config.toml
fusion = "cross_attention"
decoder_parallel_block = false
lr_schedule = "cosine_restarts"
Rows from block 2 of the image encoder of a small image captioner, named by matrix and row number. Rows with one number belong to one channel. Each number is 500 + 50 x the weight over its row's rms, rounded and kept within 0 to 999. All counts start at 0. Numbers have three digits each.
After each channel's rows are labels from the 100 images, of 14976, where the channel reaches its highest value: "top examples" is what is common among them. Only what is clearly more common there than usual is listed. The data: rendered solids tumbling over patterned floors.
# c3: 3x3 conv, stride 2 (encoder.blocks.2.c3.weight, 112x80x3x3, each kernel summed), inputs 0-79
# c1: pointwise conv, stride 2 (encoder.blocks.2.c1.weight, 112x80x1x1), inputs 0-79

c3.21:528472511448437488456441439570423467498485501565527531511452491510520433481486524450767559565511503493506431493478466451460460554490499482572436480492596463476453440478482482486491516526558519474531432496522588495505467482516567518497435483
c1.21:494446546505432470525486417550462461471519513557545511452464459557558503526471556479621545601555613537469450529518538411482459586521483491524442488439566566518404498491442492483502505487561488472517462418525558459548426432468602431491477422
top examples: pink object; white object; its colour: pink; torus

c3.78:522451523520459434489496483484510522682517471485508527505431601475476476377494516456527526396460476439503488485505545513536410498513567521543448473494484549511495496512476454507478511575578529530454478527661457516473457639500516506427496515
c1.78:494434469533526402536499478487582546598480394455569544520423550442456478418452474510470450449456458428483463496457539487436456475467561502536472499460518598546469537577425432544482465464528479476392505493583404493511482583485574501440462492
top examples: orange object; its colour: orange

c3.50:583558457387499508509546492514545433558549499563498524476529518453566460531590546475491460569565519482456507512515505405493420478537498555473428498538572557441483494453438457427537524508620639494489421470447581527485493476517526610516512493
c1.50:550542504429573491545534498418582432485523513533499548495534482478520484454519516527485421558524421535525512541685538509508446385516492605451479586542495456450450561454460500459551547565583586516505456517458513497482473489459562574520532475
top examples: green object

c3.11:427540564482488484573489520510540463532528373536538514477515535477492488574520445441531479484492699432544492561417486474525445550473498471498512550441598521438466516513471575508521526487591533498531467543538444607468417484457435471457504519
c1.11:432533603489449471501506499489541444598525419469554516456490534470508435542496458475523465450459641445526498563424445445491481552473538476558497493495568528406452534530483605486498518521661547492547469494514441586473439550447509467461524519
top examples: sphere; bumpy ball

c3.70:528524468475478445582575509423511508411493548462525470389512458486473494488553541490571476497456437436465572537454490542469424406548483511554530418515505422492395496540501479486491454536464490545586440574503475477440398568531511491442380439
c1.70:506504458444431404554613458427553469424512547486486496410514513475438453491506552466512498492471495500510570510462518572420452409547480501508616467493536438477412528535402505541472492560484434501580474518478461501486381602558488532493501436
top examples: blue object; torus; cube frame; chain link

c3.52:545447505397552509568433526591489440470497507455487526516495509445556475385496448531592476578506499570562494443510512409541473402569513407497439497458450506455425461619438433484574535497499491502525507566540481512479530508578498444570485536
c1.52:489494481423539478527527470514466461482413494555508549490533482406586478473471497398564457556555481525529538484428498345513467461589544411458424504488495507355507466585469456463513563527519556498477501490559492532517503484595511428580493521
top examples: white object; its colour: white

c3.10:510497567640501484477513486563503454479516477489476582639548577535567359445539491471515520531506441497547493530518450602496479494568540485492594464548458578489493412495456527465537463472550470578513425460584448451522466451460482460470510502
c1.10:529409490606597545512525539548473479516504495535476528573444577499626412497511571537501470551502505528482547561503491549463449448587578560529546476529495576478547485499512493505496485557633457572434522447494451514489473427384537464474545541
top examples: red object; teal object; its colour: red

c3.9:481502461492560558564401528501542489486506516505420492501560376516442501553604423447461439490478564521500526514465489524633517529503505505499446502469569486528471543461546586488495450496551407461500594495526450566460374530472421430456465539
c1.9:459438457473501529559428487462484550484509552474415457547552429478522467522550457469460468505458421500488610547467509478649532528496480499541426471462567474439360486443474587435516465481502480407505571507508467552488416543498439460433442520
top examples: red object; sphere; its colour: red

c3.14:553519444453567576513479483481550493549478491552521513391521535482540545432421492401452402473421424484504549486462559458479533496451402417537488500525494487504517440566421486549497472453449638556479568538514559575517512529427479559443500533
c1.14:449492506413615402505489536449515435491513490502539490506486502480624471459421525397440415455553511383570509439573481404564500498471385493514514482512508484495508490584466509540494496451496539472449513578478623457531503478517533558508502521
top examples: blue object; its colour: blue

c3.99:421403459501519500430438467458464460590544463512458515664448631467501578580466496491466452487496508420455414536444489517460456518423532467511486461483509534518441452480450559410509502531476428481553432511489463478435507538519564504426498488
c1.99:359492477492541472442448474511474423559524515455487523566449565489469605569480477483495448481542388458433431582423454467447468639495478489391509469411494498538475467489558493451481469507475472451518478504500409414451477511477464497452505508
top examples: orange object; its colour: orange

c3.86:464533477554440480493441493480447558476480520520459444516497500433522505481388522511633492527559452566490466526455437440481444473447527541527516447473406512389573448470513435447544490463526441495450590471491592517399361447476480498495486461
c1.86:460449437473405467483533489448454526482499452526493492523543529470489524404360477529591477487562481515441417462430483440489473532491496480550449461480448449444558543419554435445553426479557470451393576453449535492511397463446555479565476487
top examples: white object; yellow object; its colour: white

c3.47:472539502572457538524578585467513552429455470542521452566473491537527596540473518527481526499488501482457509524457451679449526484468457517546434482505502533606406536526496491486505516525448467416481479606477438500508523485546571448638441519
c1.47:525522555535506551461629574464481579444489521532509452465451588540518517572453552548520477492419551526489500533482487609424503432489455523551435414524460561559479595476507474533545506619537515428491412561442504526463490545507539511591456518
top examples: red object; its colour: red; chain link; torus

c3.1:465492516566470526561343552473519501502463504452469509565586481492533461534442565542445449490503438371543464493536512443565508493450539536649518532562501496498428480594479527453520456591485441567562495493448500515511508468562486502480579434
c1.1:478521481571437525635362614499500467511476524588480488562577497504484456612448530469453509487463497453596496488520495453513465499494570549615454527578485532476437478528509517515508436591471484575499512539455539390454497509474512529510472538
top examples: red object; its colour: red

c3.0:517470506481509521433498545538526499519536601481463606510463563527437532496455487537440501574541495504588475508459440371539470457600496466496441435499454534501467373476474481467503605438469584553399578475530543429461474449494500471457495564
c1.0:504491506446491520470494501495521471561459550534519621517467557506424492443443464498430491593580524514539485478411500397493488487511435422508474432517472496518410423514517553472473559456467608570451564397554547443446538411419572482528486494
top examples: pink object; its colour: pink

c3.67:460502520427484535506483517642446528446506511437526465467564465493510516454514522441501531562497521494553526510501492406495656428521528445511467503526521529500451344624562476505549528501569519477471434466511529439512517455462453393577484511
c1.67:503483543453483499499499466590470485432525496419519429491530495492507512419520561484509499580538515471528504513508494372494711498542497437433485491539436488521417388563509394508509525574529487437535497477557499466449499517504500388504506490
top examples: light from the left

c3.66:465577549504571539474503472413423474581588432515513459704570606493535482480475520470476417456458559531516556483539493541495565517495561457522490497420499490555444530498492484503522503574405439513532478431500430536494447509481473542475487496
c1.66:457552487560481421433560499523504461562545487486495470626560530525491453446476463487493373458430498459450508540438450487467565626468458456567404586464549451537470480540478461542524488485473449511449445370483499518455469488421493500463430495
top examples: orange object; chain link

c3.77:512494493483483545550446557510476472459513521561547569520523467399517491513498520444439427584612513523580517531548485471560470500529475458535424508496599429461443521627539490494578536511537511478534414424491516491503521455444612472488513354
c1.77:513426467553523535538491527505460441478449508573543479521522493366446431422571525501485512597528518502580510505505486493475427419486558531455470517511539459461551527531472539488602532514475486534573416395512478460441500403498559505470501339
top examples: blue object

c3.94:580524629460503439509540429542440478588456527421432529575508522505508553410487484466423564448506443513537404478537539584478456512604499509550525468515432555467531506502504466574434518560516493539480527444442577525479435517519545472442535406
c1.94:572420460540483590489563506624427451547557493423547429413494478509440528424451464499430463426469451510523490485609505540443480520507523487599472523494476570436523522503503396525473530483482530478493574412462432461460438470535500505505482406
top examples: orange object

c3.51:521514525541558470509519530475480508502551398559462511492547478571556438492544539401500436441511674473575459447508536532440498478444485561528427485418435502475401533516429468447473542502456497469508549525539508495550432522472520479563642468
c1.51:461477541445607598525466514478500429560499406526458477487545486476500424579538510449534441505494625498509451488524506575501524442462530526442422561395554430429490520452545482398424491496494467416510587478513538491506436513428497486454566539
top examples: bumpy ball; sphere

c3.38:540525496461499481459477452594538497484507410483404454507467524491507456433535537485488497416377484480493521421454476482531590523523454452479460474541419434494618503469529447465516434551462526515515471561448366465461563558526467400518595535
c1.38:540486562462516491526475481442502510486470408481407496461509501456483492467478464527484503429425411434427498425466536463456592526535428493490484390503408418488518523481565500477448414568459456421475434574456392458578481467551496423522571489
top examples: chain link

c3.17:527513534465482438500540545596462562393504634520573466520464571480537486426496458509457507462440468572435542425460526530445633548566495457479462468519554510496470544486550519534422415524498490506455432530512459601453551578539568498510489486
c1.17:519499587482401458568465509634493550399462581531510428468482458481440443417507435457496502467486532498487535462530525470473577563559506469474493434443463490454456507488581585521442510471394524440433485546497447645494496539510528491457493477
top examples: chain link

c3.81:487564511546449550450466474501441473573521503455581491510439525393446417457553563457477498467481565385505474509521507593505484468492498565481578492558585523453508500605526538555529493558414453517635493548456444485524535497516545573507444425
c1.81:549528532559473585511502469511416425509516492503600452447518498376459414492504571465438499437510538391506460533468486594483485475498481552481545541548569486493521586521547570493501502591376474528532537594502475438568469482574522571510498469
top examples: blue object; chain link; its colour: blue; torus

c3.12:493481565514549516540576512517536520515517523493501414525400572514513491492544507538547540502499400461510518575460521545503531489514469539459500491529537557502429386423533496568480540386380396500461552509495524409510473545519494668501485442
c1.12:503489653531522545560461482489558567428517440500487489510449537482599448467587541532514501509514431462484581541514500517509518452519562559427522534492541549487464488436591584496536503467496443467501477601492517452460487555553487624404570421
top examples: teal object

c3.18:459463490502501523525530551445474511560497411606418415506472510489486482531590460487482532470542697467473501474513516502436554482503479488532504539519480530513517539443620411469497495612510452416459612489477525511499407496459455455525509505
c1.18:431491503527530592489545442417468509508558476652430506517496467463448424507550479510500523511523616525517507467499485440588542463475444475529491541461585443563520460474641432488523460533502474476536615513532526595494402521476502471483518532
top examples: sphere; bumpy ball; largest object: sphere

c3.103:520557528500517535512560463493499425460454472521476472466456426401467512480461486500506485463587433497567469503550472481432488442418450473443479440567461444625400416427561486474460510538431577484565484487458591530483376507439473512536479562
c1.103:549499527544593502541526452450519496419484486512460529404488492484450551486483486522534495444554399528474507515611449475472449429411482496489459507551451420643423477493523417491454467508426537445474446456468591459421401481547535485477478554
top examples: purple object; its colour: purple

c3.75:469506495471585509504558477512483425540469474461491509559508526553408462410581508582548495528547383504484567554558530459540433486449566474496458542539474550537460441530383518556438474521510567473445518476557547385543561564559464443587522495
c1.75:483587538445549579503529454420442525531464443501493496551529554526418566437585566557566537497621538471530533573543531450557486413427577529461468506532491479523444478500473478497476544516500511505500463490593479399543580461531551464630477492
top examples: purple object; torus; its colour: purple

c3.102:489471459461499489473385481557491576484461497509534409455526499456431481594549505487518456452541468474508485532575473506555572524474517489504515468442528452541609480449512503553450513406476541556533643456534428464453494483517373427593422495
c1.102:469438483554518485461484516533553553465452468388565447499493400447432507583516507456507433450551502531451512456573471535518592653481484499430492482431525429487431435503466535569495503449453426532537580474462414499412514430504462487515469489
top examples: green object; its colour: green

c3.90:428478512552444514472462427550572497505493525463431496527496503511462525503541463436487530577469566468532456553486486517570535553484495443493394572461635571479560440464535595475536547446480527503411550561458589542426514481556524395517575445
c1.90:472465636547477516456450552494622523525474400484513557538483523516509469487527486454549536563446534460555510455563475517527525489558513475479419565537575579479538466483516627543482631466488518556499488580517534462444467534495562440580560449
top examples: sphere; bumpy ball; largest object: sphere

c3.27:551413531501521643538465605501414541493453557514502523545526426497471468464384497548486572485536465533536472498471555549487450492485444503434596532485496395450376473491519435430522449510401512493535512448504534575458452495480557491459492520
c1.27:557531550556533598524478592416513503482441604520472526570508511458513549411393495477515544503543507586537526503514565507518471405499437549467563493466543457539438534538515417451554404554441437440538492412531546540486418516477529519553448486
top examples: yellow object; its colour: yellow; chain link; cube frame

c3.98:570550536434567489447515541546467505582346498501533480507543454452502554530491493466543549493464471402527473427661445503560527502493546526532464454555582528573498427491512446545468544424556522494482620457575489495466517496482539475509478453
c1.98:541486573460569518492466500585443433598471501532560477476520416519497565514462478496535481510548521457583520445704490472557508510480589565563504499556503540617472456464489481476469540505494424436485612495498537452505500491492500470508537426
top examples: red object; purple object

c3.55:523530487504519492470440518458549470447449516586588453507504545501529573538567434432501495413543433509599589494522520486533446491392521532468450468565527453626491575567461446443591537472506522548516552487504613452517475441461502487431549458
c1.55:430474495458450489479440435542540541439533538607477500482448486608506495442552528454456528493585526612499530562469479495513437416460500554489527458613528461635429546563511463579557496529464483530509565488480476578465466547489548474434566518
top examples: purple object; its colour: purple

c3.2:509469547419540474541449520444504423595499477580584516475451487515480532628558458507549460412442493445562486488608486498577500596486491441480453553462559488450556451530550474506593504478523497441450535506613481469540472478538457423464546554
c1.2:505496523472457563510464413484476442546464474585568486568476499472473534589490453444536473450525541434512507483536466490500490646492487457512435553518560490486576427556444570459552478485487542596476536474631417472507593512483408426467553475
top examples: teal object

c3.24:478460528506465455427396525636480539612498507402405428480478479512460461564502469525451492451452558519471593458597458514523510569513500472459575463489551455481477500523480494506490457523526480611496455446447379450408504470472516474496460534
c1.24:440472465512541497477426561564447564586422481495426450405441527467476444536535559496487462434430559539413547463607477505445483430461458513520540457465540504480488499473481436434495459507496464499526496374390448426465591475457490423492483511
top examples: purple object; its colour: purple

c3.74:475531519519481525628508548477545514505533505584447523497567397448519442496491417416604557499585475516517518504457491501481437541504522543465467559452486491477581471590550448495510537499543488470448521629432611535437435503497489591472545562
c1.74:478503559513491551590440532536567509439607585598443457524491405544551495447561513435549515499578486576592496528471498540538437561564487541515529551486469474508561470538490437581468533512534534521552558550416581544469463528584442531478560526
top examples: blue object

c3.49:491529474569519541456504403504464444499484533505509604574600533528514481532423582535523572513462518582581568484538463616485541494557461423396506473520478422491466401394480511596490478505509517534537489446492469476490515502511602533478502430
c1.49:458465518552544575484558453494576411492483514487531550616583433571486464506417549553487602521451560527509529477500455564489529499520442455436502517519503531492477420423548546595459494483420503554508520496624535424464456470435576507555531447
top examples: red object; count: four; torus; its colour: red

c3.40:542515572490493524465415493436578467471511521501487445498528656468474547471515549563460515451465451534485551433544444508534512480456477490453444513518422586593492485489440559419466443532422522488485547517531474455577429589467571465635488526
c1.40:508417592408491483469422497449455490466452479530466501441497701454479501472472467557486533451485450532465432498488517459440566498556563406426486470508477446492506537494465621426468545552559527438530576493499519452512532558529562492518491474
top examples: orange object

c3.37:469461470488572556452517524474407463437506442444534417554484464465553454452579533572505570543418502493523435612461548495471468468474426527457486585489464599500478452491459434486520428520566456561594506499359469510508552554483482516475455532
c1.37:436457526484596411441529537474519427461378443468505454523532510449439476457476574550498428433459452440469437532429466483482501416451476488411433512465421538484475461539448478525516420481559413525575543503488581489494596538484460461514432531
top examples: yellow object; capsule

c3.83:459454474514494493541488560434532503560554458534414481439497460490596473506548508460505494462422475484479523484534492394556426476541499429435442422522545536472557453522565460457529556509547548593535469451562599440477568510438539543459613390
c1.83:444437494488412560529484486424432435563518473404545474420503445488439432503543455452554493488399461518436441483577465412507476444503460472427423463453521530487505453553471458488513569499484554455447486452507605419574521509449577496559541439
top examples: blue object

c3.26:510619516451456481507591503435483511482475482536507533458538495483455544538618595517482496494458429523436576510492498469467454408496432442491575405515453467509455533546436491433455371567495535438547453555531452438519446534499593461475448476
c1.26:556545507464603546498573525494497563430479517484494537536526515462617479524534473534523477560524447484468581491485496409473441422508502536473551442510488473442473592569456487384406429607532553448597547511527490470486421474527580444503523546
top examples: purple object; chain link; its colour: purple

c3.39:513496556465467572494461448502423484476531393548474556558586501428458516438601488500593447519457521526639546455495589499501495513437515472479501485480483554499487387465524428510483477550488464469455531505336563447536498541487510452462520457
c1.39:408466489531603587525414475578436439476532491490500520513563435446456484445515428517574516487511438451617538495501447488513435443431512507557487451548484594434455425518507484522498526526497627469457553551404473530488418478447496487439514512
top examples: pink object

c3.3:506446507529477586503522472587466605423546515484417470596467447525486491406428584524538391470502472468551487503483551391546481453470520416520482463450524477485464468571431486496547555406429483452494422517589501511463493517542463576481552477
c1.3:490486446564500539424531515648470476431461515477442494556500435448429506420478540527518478509534456461522445481447573409489451442500588411525518475420504503449516522546441479448502558405474437496547410465625526517487525470456492507469448423
top examples: yellow object; its colour: yellow

c3.45:491407551532503497563502538532488477383508501577426473478475445538420459487484441539473529458469464522511465569517569512431453439485520511493521446538522479530619459498494577427464423449544494586469531442420505346522425459435442496488531459
c1.45:467431492512457492605516479601506449504491574571519486554534451521457367493491447561430527492523469511436445499484579530450495506478575477495527417561513441491531442545455494419523431416560477607454503428528545418458520445408507458504482462
top examples: teal object

c3.104:524476513433497496502528480524551468454450508634488456483475476521545438467533521433469489587590554494565538506572570456584402442380417538555504480526527464490435515544570433415538489484495512526434518496463632498527544471437538494472563496
c1.104:508513481453506451576584439544498531426434499567487480493511400502486505440555441436454479626596535463508519493501557485590415491482443529533498499534550454523533544545549531447602548479457550537514523538451573528483571471457507494470654477
top examples: blue object; purple object

c3.97:448469459509513514535490627478422364487584407500543429480479537542456533558529527498373560470475440519461525523488457462496404470494456525591501411475492421536519465453481514582522431534495436488497500527602521511573485518516549561451525521
c1.97:455429388551498560480457640418432411537522492515519548566507531503431508536482508511409491456469456524468547470479479505469397524470516523529590421438519473600447442452504555577467440511491470465512434501575523511596503462492472568466536503
top examples: orange object; red object

c3.62:469571482472549498401425530527615468535542448534525634442462547476473528467584467557494550472541503435538491563691512513462496443447471501466457526530500534594551517475481502510533516526499427579497441464502463466471539466434547493534494460
c1.62:437533479520490454474416413515599402544570462528531566498438470457468501481471464480445456524522550487466472527660487452459423474415358410453407470571425454557520511492537504485552488469497463552471478464486533559480522500469511471477510482
top examples: green object; red object; its colour: green